Rows from block 4 of a small self-supervised image encoder, named by matrix and row number. Rows with one number belong to one neuron. Each number is 128 + 24 x the weight over its row's rms, rounded and kept within 0 to 255. All counts start at 0.
After each neuron's rows are labels from the 100 images, of 14848, where the neuron reaches its highest value: "strongest on" is what is common among them. Only what is clearly more common there than usual is listed. The data: simulated telescope pictures of galaxies.
# fc1: MLP up (model.blocks.4.mlp.fc1.weight, 384x96), inputs 0-95
# fc2: MLP down (model.blocks.4.mlp.fc2.weight, 96x384, transposed), outputs 0-95

fc1.195 [127 125  99 126 158  86 122  86 130 148  83  94 137 108  92 190 172 126 162 100 106  99 112  94 104 102 140 108 177 105 161 136 136 130  96 143 116 134 128 142 116  77 149 112 126 150 152 126  94 127 113 126 152 135 130 164 112 155 133 136 125 156 136 131 171 138 145 142 179 118 118 146 168 115 142 133 134 157 168 140  59 123 146 132 142 122 121 130 110 139 125 120 129 102 117 131]
fc2.195 [111 101 117 155 157 129 124 171 109 151 155 109 157 152 155 128 136 145  97 170 137 143 121 120  98 133 111 105 116 135  95 106 143 115 124 127 154 106 124 122 103 117  72 126 105 110 116 153 101 106  86 133 114 145 123 117 139 114 118 116 115  91 142 137 145 169 158 142 204  78 170 100 186 119 111 123 161 132 127 100 116 132 151 115 130 150 118 111 161 107 149 117 143 111 125  77]
strongest on: winding: anticlockwise outward; barred spiral

fc1.293 [128 117 153  91 159  91  98 131 123 156 134 137  94 120  91 170 111  98 100 129 120 168 153 138 126 121 158 133 126 126 121 104 137 100 134 145 147 140 117 125  98 189 132 108 137 140  96  72 116 165 106 138 128 139 111 126 134 138 171 133 123 120 101 165 126  75 110  80 174 102  99 129 106 114 101 126  83 110 167 141 126 119 155 135 139 111 126 140 144 137  82 128 161 105 119 153]
fc2.293 [111 144 133 147 138 126 134 193 131 125 123 123 130 134 154 110 133 183 115 116 115 141 108 157  92 130 156 124 152 121 110 111 120 120 121 155 144  96 105 145 101 187 154 140 184 158 146 159 128 131  96 125 111 132 113 119 159 173 177 118 137 106  96 104 142 115  98 110 129 101 145 104 107 143 103  92  78 151 142 119 168 157 137 107 155 119 113 125 127 138 151  88  83 106 127 122]
strongest on: noisy; winding: clockwise outward; two-armed spiral; barred spiral

fc1.172 [106 130 106 111 111 205 108 129 136 129 127 132 129 124 127 111 171 115 156 109  94 114  63 139 117 115 133 140  88 142 130 164 156 114 102 133  81 181 132 111 136 115 106 153 137 140 135 124 151 130 119 157 114 170 100 162  90 118 138 150 125 139 150 118 162  80 125 130 137 144 114 123 161 126  90 153 114 141 108 106  80 129 167 125 130 105 119 155 128  97 116 124  85 124 126 161]
fc2.172 [107 141 168 138  95 170 163 148 112 137 119 111 149  84 118 157 121 144 175 125 137 110 104  86 172 142 152 126 128 163 111 124 128 100 140 125 117 104 121 159 115  97 101 123 164 105 116 127 126  89  88 102 123 152 114 136 156 138 139 107 139  89 135 121  94 166 111 118 129 123 152 125 115 113  66  91 134 163 142 116  77 151 142 132 105 103 171 155 130 146 160 114 153 112 128 144]
strongest on: winding: anticlockwise outward; barred spiral

fc1.153 [136 123 131 146 142 121 122 110 129 107 158 130 117 151  59 135  92 146 113  79 117 108 142  92 113 148 118 134 134 146 131 105 162  95 107 124 117 113 147 155 123 139 154 132  95 148 105 126  93 111 147  85 100 121 134 116 130 140 135 128 103 129 143 147 108 118 141 111 105 117 108 106 130 114 124 138 179  82 100 176 176 100 145 122 144  83 132  89 113 123 160  79 192 138 114 153]
fc2.153 [ 60 102 104 152 141 153 120 144  77 189 114 139 126 107 139 128 155 157 135 127 137 116 144 126 137 184 146 140 128 132 101 127 137 162  97 165 143 136 138 151  93 134 129 133 109 153 115 133 115 130  84 109 145 137 109 130 143 140 189 128 105 120 103 132 165 125 153  99  91 154 107 133 173 156 117  91 136 132 127 127 147  91 118 120 147 109 114 180 155 156 137 114 157 132 133 105]
strongest on: winding: anticlockwise outward; two-armed spiral; merging pair

fc1.328 [110 135 150 157 100 107 138  99 123 103 131 162  72 122 136 172 143 116 121  64 119 168 150 141  87 176 137 122 144 123 130 109 142 152 108 140 126  82 141 126 122 117 147  97 133 115 126  99 116 145 147  97 146  80 146 128 130 136 122 114  99 145 110 119 142  85 126 166 128 127 104 141 182 131 128 125  96 103 131 141 135 116 121 149  96 172  97 103 156  95 151 130  84 153 156 119]
fc2.328 [136 122 134 105 163 107 137 107 117 166 109 136 135 175 113 133 143 148 120 115 115 205 119 157 137 134 126 130 122 178 150 120 126 115 135 160  97 134  87 117 113 111 107 145 177 156  93 137  90 157 121 130 110  90  93 165 134 100 102 117 131 179 128 120 138 108 161  99 137 136 156 159 130 140 144  94 130 100  95 134 122  86 117 111 112 109 108 155 163  97 143 144 114 150 159 114]
strongest on: winding: anticlockwise outward; two-armed spiral; irregular

fc1.26 [145 125 138 169 134 123 110 132 140 120 145 158 131 125 108 117 128 131 146 138 120 112 150 107 120 174 116 117 126 137  82 173 133 136 108  91 124 113 127 119 156 175 122 115 111 129 154 125 122 100 137 119 147 146 158 172 145 144 130 145  79  96  89  96 141 128  61  66 148 158 134 149 168 144 114  98 127 170 137 178 118 141 135 139 122 139  84 126 142 141  99  93 116 135  99 167]
fc2.26 [116 117 102 155 108 151 124 156 140 129 111  97 172 127 134 134 149 121 148  95 125 118 148 156  62 107 131 130  76 146 107 138 119 102 115  94  97 148  93 111 144  57  91 118  92 125 167 131 100 117 153 149 154 118 147 159 167 101 126 139 121 111  93 102 146 128 136  95 112  99 131 117 132 166 133 128 173 132 141 105  94 139 120 103 132 118 134  95 130 133 132 134 108  78 107 117]
strongest on: bright star with spikes; winding: anticlockwise outward; barred spiral

fc1.66 [113 101 123 120 164 121  91 134  97 109 156 118 107  75 113 132 200 156  88  90 148 153 110 156 136 136 108 116  76 121 153 130 157 157 115 117  97 116 153 118 108 113 136 139 132 110 109 132 174 112 164 124 137 147 138 134 186 143 145 136  71 117 141 123 121 101 149 121 115 114 126 134 126 126 127 135 128 132 126 114 181 135 109 147 112 106  97 150 150 132  84  96 130 118  93  95]
fc2.66 [124 114 104 121 167 137 161 142 130 155 165 120 139 153 105 147  94 162 129  91 106 116 109 121 131 105 150 156 183 112 102 157  95 147 152  94 131  96 126 110 103 141 140 136 170 150 147 157 177 134 138 123 161 193 158 142 138 133 114 144 116 103 103  97 139 143 117 146 147  56 143 105  99 107 122 146 103 134 126 170 145 101 112 131 122  82 128 118 125 127 128 119 139 130 113 113]
strongest on: noisy; star cluster; edge-on disc

fc1.349 [137 123 137 123 145 129 129 144 164 156 116  97 134  76  95 165  95 135 125 164 121 157 126 144 133 152 106 127 120 102 152 109 132 125 118 144  88 140 116 140 140  90  99 144 127 180 105 127 130 135 168 152  85 179  78  82 133 105 115 144 138 146 152 120 118 112 157 154  91 144 132 157 140 131  67 123 150 109 125 136 116 151 144 139 126 149 105 108 123  68 140 110 116 151 133  87]
fc2.349 [119 112 117  92 121 111 130 110 138  93 169  66 132 176 142 133 127 109 137 141 135 110  95 161 104 140 154 153 101 137 148 147 123  96 143 110 116 170 120  97 170 128 129  80 144 118 107 137 128 146 118 104 147 119 146  95 144  80 128  87 106 123 122 124 154 140 148 144  91 133 161 158 108 124 158 142 138 124 136 156 131 110 169  91 126 122  81 174 140 135 142 103 156 129  91  92]
strongest on: winding: anticlockwise outward; barred spiral

fc1.290 [128 135 117 145 113 156  94  93 109 167 107 117 103 114 110 156 196  96 128 124 129 109  89 109 146 149  74  93 148 114 130 123 151 138  88 171 145 162 155 142  66 113 105 133 127  79  88 134 109 122 185 116 114 111 137 130 108 116 100 135 154 121 129 138 110 110 141 142 127 121 109 138  82 161 113 139 139 135 109 158 133 120 152 117 121 127 103 140 112 113 116  97 160 135  95 115]
fc2.290 [111 156 160 153  98 124 156 156 117 115 111 109  93 125  77 132 109 114 122 125 141  97 133 142 161 139 119 149  85 115 105 118 121 126 134  89 134 116 134 125 130 147 113 189 164 146 164 131 116 180 100 104 144 161 134 155 207 138 103 140 112 154 100 130 121 127 113 141 114 127  58 121 121 132 101 103 133 108 144 124 117 120 137 147  98 157 142 119 118 134 155 141  83 128 164 139]
strongest on: many stars

fc1.151 [116  92 125 130 151 171 119 135 133 132 122 111 101 131 117  80 126 136  90 112 120 107 138  70 156 102  79 151 122 110 136 145 166 128 114 129 118  68 115 168 156 132 161 159 109 130  92 118 122 162 135 108  93 111 159  87 187  87 155 125 118 120 165  87 151 119 120  87  96 128 122 142 107 119 167 138 122 144 150 142 137 148 130  97 147 142 122 145 106 120 123 116 140 128 113 111]
fc2.151 [123  98 127  76 126  66 112 170  82 169 141 145 165 119 142 149 104 151 140 140 132 126 126 135 132 119  95 120 149  99 163 137 135 139 132 163 140  99 106  92 131 161 141 148 107 154 147 126 125 132 112  98 123 171 150 134 104  84 171 136 119 141  76 105 130 112 110 113  95  98 174 117 129 120 165 154 134 137 121  95 130 141 114 130 162 121 103 145 148  99 145  87 109 140 144 150]
strongest on: noisy; bright star with spikes; winding: anticlockwise outward; irregular

fc1.244 [120 158  81 123 127 121 114 129 125 139 122 128 172 134  83 106 110 133 113 113 130 126  83 136 125  93 156 123 119 137 124  86 118 149 152 116 115 150 149 154 126 101 165 156 153 170 116 138 141  94 149 137  97 139  95 165  97 125 153 136 121 146 156 148 143  94 126 152 116 174 137 121 132 188 115 120 117  97 146 159 147 114 139 148 146 110  92 124 147 134  97 144 106  43 135 140]
fc2.244 [155 132 100 116 119 114 128  90 100  62 126 112 131 139 104 164 142 125 127 139 148 132  67 116 109 152 178  88 123 101 156 145 112 121 143 110 152  97 130 137 133 152 155  91  90 157 113 123 133 120 109 123 182 154 120 148 113 146 117 113 120 115 109 133 147 114 106 139 135 151 121 191  89  99 123 130 115 129  95 134 167 118 153 115 147 153 109 153 159  79 137 122 129 132  85 118]
strongest on: many stars; winding: clockwise outward; barred spiral

fc1.321 [ 93 111 127  79 111 151 131 123 105 124 153 112 119 110  97 170 157 193 109 126 114 159 145 106 130 120 144 123 176 169 120 100 136 136 154  90 140  83  91 117 105 118 144 152 132 137 120 146  93 149 146 122  96  99 147 138 177 123 164 119 136 142 122 102 128 134 145 158 130 137 109 155  93 143  91 109 104 146 126 113 133 186 131 121 126 136 121 131 176 131  80 113 108 112 112 111]
fc2.321 [100 121 145 147 123 124 153 146 130 138 163 150 151 135  98 130  71 108 139 139  91  96 115 151  87 132  73 114 144 106 113 158 138 135 150 130 167 149 119 120 111 123 114 160 152 138  79 138 143 104 140 114 131 157 148 138 109 172 144 113 128 112 140 161 148 132  80 152 114  80 170 115 110 158 119 136  74 134 115 112 111 176 117 121 135 127 137 167 171 140 139 116 133 124 115 176]
strongest on: noisy

fc1.174 [122 109 122 113 148 132 148 159 122 175 153  91 103 109 129 134 129 133 160 156 111 111 165 135 111 119 104 156 129 128 105  89 137 140 145 108 113 148 183  70 123 102 122 107  95 140 139 137 122 108 117 100 107 114 158 145 107  91 140 184 100 133 138 110 146 117 153 118  97 117 137 117 148 121  96 101 105 132 120 191 162 143 121 118 145  91 117 146 113 141  88 108 121 159 124  69]
fc2.174 [ 94 133 135 137 159 134  90 131 129 115 155  87 119 141 147 131 129 118 108 139 148 103 123 114 149 168 152 158  85 110  90 130 126 138 119 128  77 128 171 118 157 102  83 153 119 134 148  99 105 117 169  78  60 114 161 110  96 113 154 149 131 121 139 138 135 125 166 116 102  87 142 103 126 130  86 138 150 129 141 111 112 171 132 156  89 128  97 127 133 142 127 133 146 127  89 112]
strongest on: winding: anticlockwise outward; two-armed spiral

fc1.154 [136 136 132 133 119 143 155 141 109 116  79 131 112 127 129  82 121 137 124  76  97 124 153 179 104 116 108  95 115  92 126 137 140  54 138  98 135  75 144 138 153 117 135 116 134 120 123 146 133 217 123 147 131  92 162 130 153 121 120  85 122 122 161 130 130 101 143 122 128 103 128 139 125 161  85 134 154 128 122 134  75 138 153 146 113 137  94 125 107 138 127 129 127 118 146 109]
fc2.154 [108 132 156 159 131 191 131 106 106 134 141 114 172 147 149 140 173 114 168 128 143 131 132 154 127 105 157  72 100 111 113 108 107 155 170 120 122 119 128 156 100 159 118 164 147 125 142 128 135  78 130  89 120 122 106 136 166 104  95 130 168 122 131 136 138 103 129 144 177 105 124 164 140 146 143 102 109 104 127 155 110 143 166 125 135 134 159 168 131 136 100 167 157 149 106 131]
strongest on: winding: anticlockwise outward; tilted; many-armed spiral

fc1.33 [129  92 126 166 133 154 112 167 121 124 128 128 122 116 127 106 142 165 124 156 128 126 150 128 151 123 170 136 157  74  97 146 142 124 128 168 134 125 112 127 119 138 131 122 135 215  90 101 113 138 111 108 160 105 107 134 127 126 135 139 114 142 114  91 116  71 133 157 155  97  83 116 107 102 129 129  70  98 116 122 122 121 103 110 139 112 136  87 159 140 164 161 138 111 134 159]
fc2.33 [ 91 110 101 163 120 131 151 134 174 131 104  96 125 142 117 116 141 148 116 162 183 134  92 154 134 139 140  74  99 104  95 153 109 190 112 145 122 120 144 142 126 171 129 163 164 165 171 124 120 121 117 115 147 163 106 127 153 152 136 116 163  83 118 117 146 167 115 129 131 154 108 138 118 126 129 174 128 129 158 120 126 154 141 125 100 130 149 140 144 124 117 130  98 131 136  72]
strongest on: bright star with spikes